Rows from block 4 of the audio encoder, named by matrix and row number. Rows with one number belong to one channel. Each number is 128 + 24 x the weight over its row's rms, rounded and kept within 0 to 255. All counts start at 0. Numbers have three digits each.
# filt: filter width-3 conv, dilation 16 (encoder.blocks.4.filt.weight, 320x320x3), inputs 300-319, a 3 kernel for each
# gate: gate width-3 conv, dilation 16 (encoder.blocks.4.gate.weight, 320x320x3), inputs 300-319, a 3 kernel for each
filt.32:139135114091135102128126094129135103132107124112113119093140107098142100106134145131114145134181188147155151097072151139175156128134171109114105123091101137110110076124129137131124
filt.33:110094133135148109114112109143146088122141125142122113138164106152139106171143146133093133085106143093144116104105146100102126137157162123155108104090161127158128132108112138135137
filt.34:145164138111121140151154127139131118131136099131131111132100136112100107149149156126125133118172145126128142149140105097122141109136165125128146125117140134094154156147155133129105
filt.35:140131128133151155132161139128149091142115099089064160157121135125114148127151117152151123169146115139116126168111124109135116144133095115122122128129101167091135114139156142095124
filt.36:150129150124142118126139162131134150144093124138084126158145126127124135131167169089171136126115062164152118114123126144127115136117167116146140121120140127068148111155101133199107
filt.37:143151151158141133133100110121108155105198144125123124134122134093114144143100167092142088134091137130120129080100144154145163136196134125129141123127133158128125117109155125098109
filt.38:121143144156111136146135136168126140102142097129124130129168134118145142116085158133127134126110127124143122112147112137170140134110136120086113130125075123108084135126100152077149
filt.39:156130124120154141099096121109129120152129130105146119122074153138099164119142145136136116129123132140154111150158156159119121123111100111113110072170106120131147101094153117107176
filt.40:186114145164075089130144125160123113109127135131099161171124133108190114104120118118121160138160134128156145147161147125131081111120133079149140170109109156127162149159155131119132
filt.41:143124109150112145113140120118165126134134124131089101110083123087138165111109140164160059140119139116123124135063110098163121118121126110132104169113182098116103129124172155137144
filt.42:176142116118152147125184135111107146118103118120132094115118142135136122152142127134108088156159073128154134111172116091139130122139133116148113088145120110154143125094161142052143
filt.43:130158213124167118111139148151125151154106136144143135117081137164166149073109117133111122128130125143114130130104194084078166103133149127144146111123146117124143105104139113112137
filt.44:161119165144125151171178124114122149105138137112132127113108133093154135135144119132130106155164165124051111133145134162134149107113166152181141067170099170167151164138125133116097
filt.45:128115137123137116162139150156115135178144133118147109114122142132129101133133123092089151159095104134169128125156087147147108114145123088106135105125106141113157127133078119156136
filt.46:160112145122105142148087118136060119129118130145143100122098123110137102102142130124094137089100127114091104157195150096131112080132154108125147170123101150126134151115131075074138
filt.47:123159109100150155164174155151102119135115136163131157101116082161153106149121116175125154106158094103084100136093146134114134113100140118127087133111086111093125181133102136126126
filt.48:107130148113142108178173155142154115152136117135113115113196107168138108153051138139127112098095173136131122114152145105163143126135152143130122110138091122087084161119082180139115
filt.49:152144117084178088124190147089122147104111091140091139133115160118167086072125080098148135107155134158126147133164119136122125162131152119113166112121114119087144131164141129122175
filt.50:116135138137137175086125105140103131131117092117147141097142146097159137137098130168104119124216140143143150102139135125163165128152120101092142149114154135105136133137100124153139
filt.51:115158148105133154143129089097163135108098115124168076106151139109103165153140126096157143172143107136133142132145134145151162109119137136139108129105103146135186158096128138184114
filt.52:179177064115122123123157125152139132121109108125138105129203142120111098143144109153077162109170089134135107124138108145108113123148142134132099128161140130115159131122149116105102
filt.53:099153120125110151117110129111190156106163137109136111128160103121113128135133117134126159155122114176137096111179151092133152088120163136065111131140090096071094103141141125113168
filt.54:085121115131047155120130139120101139134101124168137138138129137160120141090150153142116108112134147167130138127125145129145140146103108141117155164117129113140080086188128102110150
filt.55:136116119112145158147139123084096148092118123112122099125148135117167140126141112174124136152125155125089144154147138113147112144145127121118114119157143110122147104178181108185094
filt.56:141107145116101098143114135144134083118071062143062108130164128121136105142146153137078129136097115137143113115092144137155138126061065119103091117149157136147138151137170110108153
filt.57:092103137130122092120124119094131145130134133152158142125161162108091094165140121167134129081097157138099100178100112134144064124127087166134085112166115117145100109136112130096108
filt.58:153123128066118178074126158165185104097129122130170116125128143167176100140113144114089139107152149112157157129111185125118121142129139146138146128127131122094109145086142121132114
filt.59:098055128051116137114103145150086174091128113130133113142078142108114168120134158135145143142144136155120136178121126147134142109121117112115080094134162098146136142097154137143106
filt.60:141126114100104146122087129145137161163164121129117117110097142141106143127177114126130122112166122124146104140159130121149108136143083137111092153114177155086165119108105141071123
filt.61:155178093143163079112122141135195102157150123145087139145143084175140112111125131127132145134147132143104104092164163119146141150145154138093147147161110145081107112129127132157129
filt.62:125144089098167137104136101131114109112114174127129084137141156149129103123117121078078137156159093129119107113103088121156117142154113149131108161080117132155140116112144148109197
filt.63:145123144153112133120131153170165121148160157167069161144132142124120157118089132132148150099159107113148140144124103116140171134125105153144148102125109130086115115122155133082178
filt.64:136093134109141149103103109100161143196133117151114140103162123113083121139133126126102173100146159130083131157113155130130120096156142169135126135132131110186113101103136159158100
filt.65:151124075139110146171097133143116121148126154140124116151132137159115109116153072119110104134158125116176158120180140110139094135103136130119085122192123102129153116127095095082137
filt.66:115121140144102134153080090130117114167097101136106118112146091137112154109118107148096140146115156132117144130114165115144115150139136116161104167122137114165102123183177131156089
filt.67:138118150139124131115124117172161148123148115140132158133126151113058130102134160138113144111136136127106129142155092133107134126092097124088093114156113110150127113120147148154101
filt.68:133089091117142125119061143124049095118101163145130100126115112173167166107121074139089141146140109122156079130105134089083133122102101132152125135121150135121165130200152143064117
filt.69:146116107105159118144119095153099142128135083146182159131124163152147110129097107145187143124120049136169113097115123128104065107141155097088138123101168160114112156133141119094113
filt.70:162095104141156132114108136142131160129156142106095162106101131134141153149119086141102120149145133137123108143135098106104131118128139129157123078108154108091118143132105122148207
filt.71:080090095105147062132122125176154109102149097123137136136117129120088145150121148126114095153130157086124112153113133110142131125188165139081099151094125102089149168146155148162094
filt.72:143078132087155077104150116135093102147142119114100181126149116143104109158085097114119119146093141119168158165093111167175160136111121161154118105142089121121094134146101115145156
filt.73:116177125138116136132079155153117126160170114142150120145173155095138129136161131097092146135087139120063149131129181121147141129159132111064155140123133121107129130086084138145156
filt.74:129150163139147122156082151124138144117117059083126164118140134150125151101080133122115131109127164118123089117149102152128108123157132133123124155144138128151126078176151139175124
filt.75:086091118111111095155116108131110119100115152148216152145141118142067082136145128111145082107135120116169114119148091103124144128138126145130109129095141134195138152093134143153130
filt.76:137144145135133121133162093144138142174120137117117153128162120101084121142137114148132137114113133109136125147167124148125128118134156151119100136120137143115117123138106151160106
filt.77:153166089140155082102158140125134148127147144096167172085112093145119153125171114153104137103109129162118134110108132117110153175117155121099142159130141091129150137097110159096130
filt.78:139124163137123120146170149111138177120140135105174138096136102127052128134151103161158117152085104110114132093110126133136102121136158163127105166130113128150122114201086121105135
filt.79:123166131139146119117108111137082154143110106121127122124123134123088086124159148124147097130128154173119104130117139162130135102085118142123128106189154137143140109147093144134134
filt.80:119178151111143144082185062112119146116180132118135129142095092130081126149145111099122127103125176135097158124113135135106106134134124140137110141154143144093104112114125152088110
filt.81:096177150094149150127074111122150141110170120139112124107141161113085156123089149137107129105153120145119139126098160146107129161109114118134111135132142114074172125129156141128145
filt.82:134170130146120169120054104141095100137165136094108113125141150096138124098089121149088123106148171156099180094171113149087138092121107125135114125136132152142090156130126130131141
filt.83:153162157144189142146154108127173135117154111156141113143110127107148146151122121133144121136139120120108175121138126137109143109118097127135130129096142115070119143108121119110119
filt.84:146098115125070111131136164143103120127100116125181118123157101159167094158122132129069157135098054110070123148133144142142121145151105105130123142113135118130150185172114108114084
filt.85:087145124146126148117137133155139094098108148140124111124141116115096138144121171104134146125152123131176125130129108153146108109104111098110115106132167130147145114102140131156125
filt.86:148165128125169134094128123095164094136138126123114128121134204129136138160162110141127120118133122132158118104110135109132141109087096135101125142123132121136129110188112104120129
filt.87:141138127137152176119151120138133121113122139109081102132118110098146085136178137116135125092130161122074168103101087123140128118072116129198145126182097117168098171128110149124106
filt.88:142150123112130153177102106148131131124150115118117080116136138098100114132143170111158169100107143109167139139148134136139148125122129146142128156116104100096131152105109130134131
filt.89:119134144138057166121105129144092116111122094126131138144146123139131138143072135122103134149150100126127108130165076117150118166090132119085119106129060141063093103113164145128105
filt.90:129142131139118128143129131087102077158111117084123075135145146110110130103066112120141130095103143125134085108124134152124156122147160129138134117204125127133145160116156095099116
filt.91:156089114110147121082073113143132112133108119093132146148142136118105104105117188135089125133139128101126134131140085157096097113107121120165112116147153128078107145065136134100110
filt.92:126143121144136113154098130121090171134124108140091144110053115132141142117150130134086132151148092071136085168130151122130140080158118128196132150121119134126110148143141128139122
filt.93:132146157150088105139118126171136133092142087111118163173143126118129144128163117109129144153114112117135126105112132101164153149097152087091152156151125147159184085128099141097132
filt.94:109133134123133110106158141138102135150178119130082127127155138126169142150151153131156128128166136123122150127175126107098139115151128112116145146129135110175115143181126138164124
filt.95:088125097138130149164150158095124125141142130107088152128160112107098145149131154153105133125133158120146120138140104121093092117137136114170123128117153152111111144151164135177127
filt.96:119151147158122169125130116122116112169165172116134107106078116126099155169103157144151112104120165102132136145151149148135101127058148089144096133120145129125115155098139123125113
filt.97:116153133111156123146109129146085106135113144127122094082148121164160121171145135132111106136087131122129142082116172139112104150118117134118085141147137154159145098113125127187098
filt.98:113157137081107095136078130141127137130088131112120124104160139119127155122163120150076152084187107124105117091152125157123121143087135132147130123131139147112139110133098103124103
filt.99:151133162128110108107170100109143117114138133101064108111120126111126120137146133156148147102166122128126137102124136118129181107107091147120098133146129120101091074152135130092134
filt.100:114126114141127115114134130102150118119137128129170172121146137117126088133138151132141178104086182095136099087128169106112123107123117137124132159109119172126124138161094159137158
filt.101:140145132128112110106115120139123090107128122139116173129102111126111113088106128122124130125131121111121116129086147109135145159116131146145134147108141135174136142100105109174125
filt.102:125072180162152143057122132141151107126136173150115121134116121118178169123119114136118132142147153114124160121127148152115113095078147133124144119134127158132132114184107084108140
filt.103:131075141127121133144127130110143100135194097147121146115123163175123140112132098164102147179167098113077115140178129163114098143131116126118125136107089120109166127088096110153161
filt.104:136169094137139101145100124133093139152139111109116156149109128177118156117114156133129102129110138144118089094100141118110097146116177137102128147149095102183142144226121096138150
filt.105:089164129129125137130126112103070091109132129114146126144116119145144107099152147160143118074119127097139102086185147120138120134116110129139096117066130122108113157104145170129114
filt.106:104134094140065099147067126113128112143164126118174123133158108162154133114122154131152120131085097146123133121144141132136148136101151125136095088079109117100156170156118137109097
filt.107:174155135173121142129164149088149110110122107109141117144093121119140160161119114139170133125139136113174147148089074096136153109090150148140157124170095135105150153142107108093133
filt.108:164177134106137121107110135133118138131116104150139121151087111121165121116114156128078114120127148136132080139122115110041111108152122108132144134157118126113150134117125121151175
filt.109:151162136140153147156132119109121131137096157126131115111113131151083141121154173107117130134093108117110084145095144141100089112083096117115110105110130135136121094168119144106151
filt.110:123138087124199159136093124113136125160107100124096142122126125113115127114102114135121108126116111136140141128084129116123126124130122096123129149174148127204140085155088186127110
filt.111:138131149101133173094154117138111167138155111131124177125126113123087109135138124117099125091107129105103098122117114173150117120122134096104110130142117139167147130136108191116088
filt.112:116102136141150173137109111140131111100140102114157190128125137094130134084153130129123138115163083100107138139105127135160141145111113143112155141080145142081149117171143117123150
filt.113:145127130148145137123150119111171142122132093118126116120101103139072130141101124119175139112115155126105118124157144130179109126101149121130119159177135122103127119097084139162104
filt.114:135105105140139148136135116120074135170106123089154092120093111144077129140107093150093158127162142151149129138101100153158180099129146193100116111081149113117109076127127127089115
filt.115:151124091119170167102177170152071114131127084138069140113094141115096120132108116153162116135103115127096121091199059142147166127156140153119151103147147147095120123121117150150152
filt.116:116134144145099133146134134095215130126140112117104149135129146076164101112108091110150114119180103140132118176130146132143127140131162143178133108123098151152128124146119110150140
filt.117:112135126143122134106130144143132116100124124150169110125098155149159133139111120113040130161175133149161107113107081134134163109118121154099104129175170109124086154125116114101125
filt.118:116099150154177129159105145172144138125105158108156126108145112133141153117078133084061110110150122127116160139149157114117129093116069103121109131115152138180098093155129108103097
filt.119:104102113136093150104111145126182114131115132099147131133157141109104149127122157167119138164133136101141124110135170139128159102091152116150112140126129128139144118218130138133166
filt.120:149129093135074136113122112163106109127097146099143115090145095121137103090131114101062132105139061085124128129105147133118152146151139160132079143078142121111116164114123132149147
filt.121:105143161108117141153161079127064136138127150119117135130118118122204152134116125120098124137106147121160132100145130131147135129147160122124161090100151126138157148109116090156118
filt.122:113164115178102213134126138151097130125120090130108167098119162087146118149124125113105151141112133125173128132090125109130120126138138096122158116121146135144177153127135111121124
filt.123:140170121134143122114122128151119096153159135097108116139134119162111097159141152113122145137094133135097119135130104118164120121152133110133141127154155155183133113124155094144144
filt.124:138179126127169126087153137124137108131131168117113115157141125145148145151139137144156150097169160134163155141135134108125092117137129129138150113134141117135133091202108146125150
filt.125:120159125120085050091084137128141104151103172146114157137143126141143131134095148114109119136158161117181135128153172111094142129101130163174141141124114104130144120126109160097144
filt.126:154136140125194136119125124130107100149156120122134164117145123115127166171141120132157139152118104114158080154123113104126140100075123132092143112101130115112157132119159119168169
filt.127:110123099165154092100174094113095106150144114151103188133116164105157117135087119165144115082123155076092165123077117156123100124127120133144099127136163126139110110173111144151124
filt.128:128094172130112088129146103112119116136122158127168116121121109096083120117156129104123128141116131134110123160108137117092139125149126131152139121146081105144085110068143140140078
filt.129:125202094142125115092099147134148198145113158136086170108125140114113138100111120115119112132146113101102110132139131113114110154129155133109146130150152142118160123120163098128132
filt.130:103138051124109108147108148082120145117150110148115173117112107149078110086189136112123136111145105141153142126141105141179077133137161115168127107128152125107118131079111104152129
filt.131:169125098107097118131085131126127094100108131154130177128135145104137116142132147115132185101139128138143101136093138140131104129143133146098119115130113131127116134139128132117134
filt.132:111162134114109131097098093160065137107133142102069118128135154116099122118143162123137129167131127150091140123132151102160095132129108128106113122135117143162144171176117085168127
filt.133:168129131128160103173122137112124109124090095140109098134137119148108114121125128120161108096123165112148165106142171151149177157130132153083127157130109140128145117153119105105089
filt.134:108144120085110120126101105176153161108126094134151101141124129122146117117154123111110126135132181145115110118146159127156104125143192112135102137149147117124099126176140104129098
filt.135:159175115146105125138155120168108124119126112129112144134121147138192102117123140104129156108147103140178104129152156105166085137160115166110156162082114119094104128153153124085148
gate.32:114146102137150137082067159099116107119118120145130160133112108105043080127181140153130151138048141130091128125181139129140112121137132121145118153156118126119121131110136122152091
gate.33:127162144157124136160147090115104095113122140081147148074173122138141118095083149169113095105157144119149130135092108103133132169128156128156121146150140150119096160111085121100105
gate.34:075143165155092128119120135155166122140221141148131121139128134157147179114103133120125141155140139113097104159119168106111067151143173141148140121147145098093103104147095153081122
gate.35:147156102164153103105096136151068158156150136173114135094135118115113122139127130123063137155152148098162092185143093123192104119112147099134128123105155148111078140123167144165117
gate.36:118131150074131134096130123171118117128133103157097126115105124129121159147130096121143125117136151127111139116134146152155171120161142120152097140144154133104124149102105152109100
gate.37:115179151125189147127120135111130137137148095129168173137119166139185140142147128130122152113162095137114126119139089142108117153084117116110142140095144077172149091147150139169093
gate.38:162106160162184122140101077118109088126104133129101141119124131111112152128146124147158079116130138082118132164147086135117105138068135098099106134109103131162073154140121140155137
gate.39:143139123111134122101168148137129159147152107120185169136154133133110127172115132126117119158090160110106100142134159115095123114170131140150122099113113118132115137087164125177142
gate.40:174092130136138120119101125159138124132144176101170080140138091137153077158154143156070173128134124134114134177168151160116174108082136120116151133188113126179121154070151128130150
gate.41:116127104135160126156135155115180123125117131121127116104118128107143153114110149149156104139113098141092123177152161119154124128179084095129162121134154132127181113147150139130093
gate.42:109117151140120090108117159108140151097165109145118123140143147094079144143124138122128145131151141148124135157133110104119132145114130138137135124194089126143142118100142092183097
gate.43:127103140144095148147184126117143159108090143166133138114130145152116125115121133142094141101150136118179131108150128123115154125125102132122113139153122167132178097084125134104093
gate.44:100151084118102093128116146126134133083102145099078150109138141137154069130134124142116097112149091148128124110141168174098098110118113133183102117147130159125074116047104093175086
gate.45:121142148144124134124131108117125123092139138134126115115154138167096124150073113145121178114138134147131161118153109131117134113161111127117139167121115143153135152118140097123117
gate.46:096139099118136142167082122130118091051077158145141093136156140096107102163123130155136110127115137138108107132160134128106089148113160156148127127114158144133097149083123101086069
gate.47:131114112146131144162162097130067147127135128148134137173147103123097057127182107144144120096078103150145102107115140130145076126173114109126098120114124148136108127123107130151147
gate.48:108102137135122086122105124104140138108118145182154114148086119110101116163127152122141094172143175174142121138077098143146113103127155151118130079137144138123063160109122136137162
gate.49:113135144134078135132138144128111105157112136134121092123132147102059105142145079133121094105135133144132119137127162106158146124131145126105115155121114112104122135138158094143130
gate.50:150125126096126099136208108135104132149204108126105144138058145130152101108154143149121117134092130129171139096155068141116139121107100141126097116151143121094141100122153102145141
gate.51:155053093127152174127125160148149124144126135119144128105162138086122114102128143151128161139130135135116110137139139123096113156127151098099161177145112114107144166143145111117153
gate.52:125081128116121117099117077129108121179092131140110111133161119155117120102132132114144091140100175118096124144055134150128099113149150121104128129129135136117131118115073148118171
gate.53:125099153126150099160158141118100134171062170134104108137111117102118170133169120145165142113096103117115136171172173120166166155150111165113108095199172126055143106114144150079118
gate.54:145120086127121144148165129137092082142111113161162159126128112142141099134110144164118158110108104121120152141123144145138099123144095155168108109115143124151093129143136123133105
gate.55:164106132127178108134107147112095122094092109187122151114155122157154187143129080115095133125100138143096131164152137137117158134131122095167091132111091123083116086118163131146093
gate.56:115106125129163132121107129108087113135146143141110154143126139124151121101129105128171066127115142103119147131116142157153133115170142127148121134138158091095089127116114146151118
gate.57:105161132103135098124147111194108126140107119128155153107117141172087153113101144109148133151127122129119146123137126102106126116081121155166143120126108138104136174132158114172120
gate.58:147117105150121139144152144155194133098161154112093086122138130123148146132143117178116137118122112096098126083206099160141112106101122118176100108080135142167081133119119102130125
gate.59:128144159096098112132095102122090137159106126159120114114102132087129111098122128114108133113086126134127164120128108129082116108107097137111098125133083129115151099098110169117088
gate.60:144128130133108106105131118103090126124118151115116152111159178126120118153127136141122149122119076107158149149162117085159165112157130114097134195126144158119178169094116116137129
gate.61:098134131143161136157134157153123153102112116117096144113152165128133153114164117138173118135167125126152155144119109128155141113097136119153088126130149143117134160085119113093127
gate.62:099136126111132151136091115121201155162163149150169099127116111142155114093153140181169148116137107132119125142173105102120103131167148148112120138167111139113147111071132102137131
gate.63:100087120107136124134138121092130173093170103160069135119111127169121100156141144144139133120098105152123162097159125094176102124157141155125096126166105150129126128120160136154108
gate.64:090105118088111130150104170140125123114158110122104105114135133146093078108093159146182127110125111151107155122110135132106121122146144147152138164141128125155104131077133107127106
gate.65:145093158130155138148145119139134150145116110114108156138133136137164112156106131118124123106104127136132148125116142120186155129084114129103154124116071116114143111159078161134156
gate.66:137195109117148135169092093140191161122113102134132138135129165122132170145192112135160130128103130129081166118127108106135136119136135129076141117161118126087113140133093102136146
gate.67:140158091108123143120108152139129158106104111130111127157156124119133139149108122117136125159113141139131130114169108115157137153152147114173089143130095110091119130126139115141073
gate.68:140164130139149126162105173136112138100108123101182110142179144156136095128171082099155114134106157102166141169145069147128128130149134119153105146127111102111079103120140098124135
gate.69:166101147160173155124146112092131145138115119102124099143086106145124106088105121156159174103176152143121144156129144156134134116153147144105137141135115112145122091164137123142146
gate.70:126185177146075107135164169137149132146137140170134116141105116114116137136127147133160172130084133130139111135129086135170125132148124140162103118115118113143093106096146138188150
gate.71:126114106099135153087164122119143134116137123125116121113140157111147116124099138103144104124145148112131150116094103125116137078115129126143139138143156146104090113118139125093155
gate.72:076151173123104131116121165130103118098124125152103086115101117117138163143102126128116116149166091155134111095081126141076090158144109139142121144138132159126133129144160141135088
gate.73:104143147129161122110201104152146126132146149155146139152145145128123110157139130157146155094100112116099161145132151109107128143125113131150129112153127148136137105197088166146127
gate.74:116136142104111151129152136179131150112115135137141081155121110118135131103168141140124149109085181129142114098125138101104128089111117133119107121139144143138150123130132135144111
gate.75:161118135133155152123150141145097125136138141133115110127157102117152124153143110119123119105130119105117148118070116110162125135125120113161132144118108147124109121141146149158122
gate.76:120113136152107143189114159127099160135137129141140098113157139154170070155127100124179150150167153138115126111160139152123084122121124092096138134089150110099118096055127126179092
gate.77:099148145155110128153133149176148097110162086135130158157101134120148152152138132135134098116110126126130158119138101124125126140134160119130150130157108144110115157091171161109110
gate.78:145130145118144143143173103104095114111114124118090097100128086143123149136119139155140135095086136120118126116148161159103123141144154171090113152121139072168132169110112109149131
gate.79:118132141162108153145134173164133115158141113137150152121105119121140181148093143113093162119063159125141148115119100095168145118140155105146101147121146118068142124144138093149119
gate.80:135165158119131144138094144166120141101143126114075129138124112172089170121134166135155148122160125147143119117125138163137080137138128138151093104186113115144111120122123122117115
gate.81:161116135144108144140095119101124138140172111153139130128075096144102125114132111121097149106153084113146105099077088176145122123102091182122125143094128142158130148119118145168053
gate.82:134116155175168149180144138120113165117127093103110129148124130120086142123099139113119104137114100125160111162150113142168110167148104120107102119121132146092176123129129147100133
gate.83:125118109080113140098091128150147105141122068113054116155077158130170143156150113148154133141099177147120128132119129109153104108139140134142154114098130115143092087046128130138131
gate.84:161189158124173127157089135116148146130076186108146106149130088175108102116166082144182133091114155096180106151160145086141118136070122128159108152116166144151088172136138144110115
gate.85:141102191126090140106151101105107187127150157116130125141130135113140128114140166166123155074058148162164135130113139157128094137155130144123142119162135132141086114179124132178138
gate.86:073132147129098120125116163117087101171131127148085128134142146139178121140125115123106148117167151105116143160127137148135123138140163122133130124116120169131109139113119151125116
gate.87:132086127115140118100124137115165133130131129125158166108130150161093171124108162123166108133117140146115132151108100099108113102101123110148133117177147116110132153164128114115102
gate.88:134117070124164116119091104141153126143130129089132115098186125140127135142141144149141155108155138132136130132149103142105158119139102167126140143117138117109085143117161132153122
gate.89:132103200138165108116130107143077123140153096135127090146162122126198117141092099127184111133087139106115135113146139135118156136139116101125160138153126153101140090093119125166141
gate.90:101179105123162115118131132120137171114083095157177118144127130173167120136132137143082078109175194129148117135162078132099149141142111121144150140116114100093179141113101127208153
gate.91:152136161148085133144158128098070105126138112164097135116162126095137148105116101135087147101150104113126135146119134104131158083089071131070101119161149162179128151127158161067206
gate.92:159189110108131201147099145113143130107107113117093153151143141132147121136110129100107109132102138096108100093133117139104112121185087137116137111104123135120135156102107133087151
gate.93:136083109147118152106165136162095122146118104167168109120126184106132119121138109123158128135131138145145120146162106105122131163127106122159138158092106117125159110126065181117115
gate.94:156121143101144141133071108127143141167115148147146137092115144108085082146149113116069110123130109152105109148196117108163123090143111150126121132127128121129144174092141144099140
gate.95:129145123072128128125129150132094140113136133142154153136099140133173162119105125099107131116115122128090135107122125110123126129131127124164116115103167131172126112122122145162138
gate.96:120112121137105154147167126131117156136128137137145203135161137095136150126098110134143164142134148119132148154109170120138154105134139114149076132106131113152131109115108135095097
gate.97:113063115164070123162104131110147187094158155110129137165127147130095123123125110108103114165159091108183116106143145147152096134140139122137129138119136137079096099138143172088159
gate.98:093143112111106122091087123147123123110152112148139099151134135105125150122145149086109159104135110087125134122120119156147110119119135109133155127116112142151126125140132129097097
gate.99:145184134133111096106126183182159101094119153139139087132126166147144108141144129145152133125127096146119109110133119120115110126165109147100102133124104116119113080147158131134149
gate.100:139177111141174138135104163140138130104136152122152067128104102100132087138145111084130114121110126149111124090134139137139107145128121138156102118105159108139114154116153137147147
gate.101:204107140145185137160158089122134158141115112128102115151090127131118126093122108141124113131122122127144119152129126131089127135111136145095149138117125173105117138168136133158107
gate.102:127144135149118149140111142147134121166134143125165109136140159140188103167117051139161144150171158128117117142109119102146116123144135145112111191109100131115111090141173094118114
gate.103:113094133141159076102152133116140117136090145114119101120155134180140156153129127152141145145109093098112111115130139101078091135099143148129111104111147128170105126121126082156160
gate.104:110129102154175140132132096116131132133170139109157132142170139168144157135153105115084121149130125152120148094149117121086137112122136153103141131124173129141142112159095123165152
gate.105:129174135163097109156144163098116113113134159130128142165128142146134140108084114156102146132115111133132079132096115116115133141130139123168118123145097142062106082147134158174124
gate.106:130120154107127154090129165121164107114119142149149132134146118137148106123146163155129136103089148150200145111156125127187118136149138097100135126128121165111096154057145144074137
gate.107:137115166118114113139131109126103123153129161165121119115193129128151113141165077101122111126141091136134144133134105110151104116113141150131126159178096113104085122184138130149137
gate.108:150092115131100173102127119121087088153155131135116171144120137126112168135144115140135103127165121108102130155102115154135116135138134167099138123174108119052146092157125140063143
gate.109:128131158126116150097113146090124119129135173133163118130169109144174113143150145129142163169121103155149147154194109127156151151096110112097122093146131100111130140094109122115139
gate.110:114133098129122109172129081094166101148166136131100100114113087145125125157162074107157124165144122146154165139096112131073159131156125151119161109112112110126141144140147140167068
gate.111:137114081136142136150159146151133156130127109102101148103140134097072146149057143155135144095151135108116143134195129169133160096161129095129095157169135119085158089074130113148134
gate.112:111143135117093118130096101145064086104131098098140097136097134122087136146185119106160117158130069105116101156131145138119119134064117133125124117106086134126109098123153153128147
gate.113:130155112117140154163116160136108129119143139163172122127138131144119153126077102106136134145112089124110125126097111113131156113134103117158144131103108115107082119131156146100133
gate.114:168168139142124088099159110184146097116140111135116160089119145130137132125104116125101129131115140133147134133161088097156110126136155138104157124086113106111103106122147155079136
gate.115:127167146103155154153128098119135124146147191108098134103136121142139116119138131141107148125158157110082108096110080157130138124142116109105144100120109148161168145155134129167098
gate.116:119187092131125149163091112159096107128121147137077107155150113136161137129129162123129115111146131114153132162172158129107106139155136125110132128116121132170110136137160127094119
gate.117:137124118157133093149141086110124081142125112157116135140138092087162091127134118138090091142159091131177149152125135149157097099082114108064166112149171129101129150142108125082090
gate.118:064111122113153104110088088118100164114072153105112141135129091131121117144128118108114151121136133115153157112112132166137121119085143143104117137149098119106119122092165128131113
gate.119:169180124126136120109111134123136134133156122124125143127118093136174139131154129102145119145109101138136147134143147094130145091131109158092145112173133120162150147117113175104127
gate.120:101161172119102113129160128151127113122142157137121111110144126118098130106137154131140125130180134120071134117136145145063122133114133123104112124150150114109164147111154095110182
gate.121:139125097160093124151107121136183117110121146125112107118128136108130091144109129109127126123119169104138123137096141152093147147128111136124153108123145148117117126176114151132169
gate.122:143141121142191142124151180124085157104083168141082110138115137148161152158073107106138112119078131117103113128118148152086077159116127125157118123151124109146152107139106119106132
gate.123:143149146148090129119186088115148128118157106123088116125169122117156130120092142148153140092113157151121137156116121118120145112119150118115124110159125118136124126115129111157176
gate.124:129121073093076162111099108086102123141147109118094105128109149144081097153130134143139158094201099163125116113126162138134117168142102125107137099104103095138154118122119101103113
gate.125:130084125129101072096087132142112139102129152148137136100106132126047109135159088160129092146098102137138112189135106096091123129113154120119159123109108124160116104145111143077110
gate.126:138141139125132126173105128128079176137093153120103120115124142170184102116141123164167145137140203146131139117144121149084130168111123097120097157090115153069095138125106120151137
gate.127:155099126126139137150148143104057117135122144142106105128111121149124112115073088132080140125166156101144090131140117099124135135137100083101120136119112164075176153133129115113150
gate.128:124185152123113119117155090141114117161147144132101138139095141159126101131065113114148104133150132130172136114203150114085159121138145135098151106106096130160133100190065141113130
gate.129:155108138112111160115113118187142133182156110119076118133119140145162097154107170125141163130114132118108115129167107155120131098121131120118145132114119124124114145115151084113171
gate.130:121120138118098125113163124112109111173171148118128116117144118145078117138169108153107099133105126111130113138108104159170150132112144118125144159144094126130156102182109162106121
gate.131:118158121102158114152122135134204156142142106084206116123120137136167151144093065134128122144143127130128154119169134128107113130108139114108135120161130109129068134139108154117080
gate.132:160126153161139118135117175138115152124132114151184138124170123160148157127183063112127125158126112145155135155169152119154074118138135128166080123188087108130112141165148135138089
gate.133:126074095103088154149093124129153099115109152132145161155113166137137143111147116101107115141100178125135112125131102135097142126149178121065157124117158112167124097142115153082122
gate.134:152131103114161168125132104119153128125116109121132123151150113104054134111149165144126122138095134124111120100141110125120156146127121159130157112136161162148145183124107153141119
gate.135:124090123102073081133146121113128132125132125095173160170123133122051140129135093098110089116138142117117140111134099147101142116067127116117120129078127146081099152133101133110155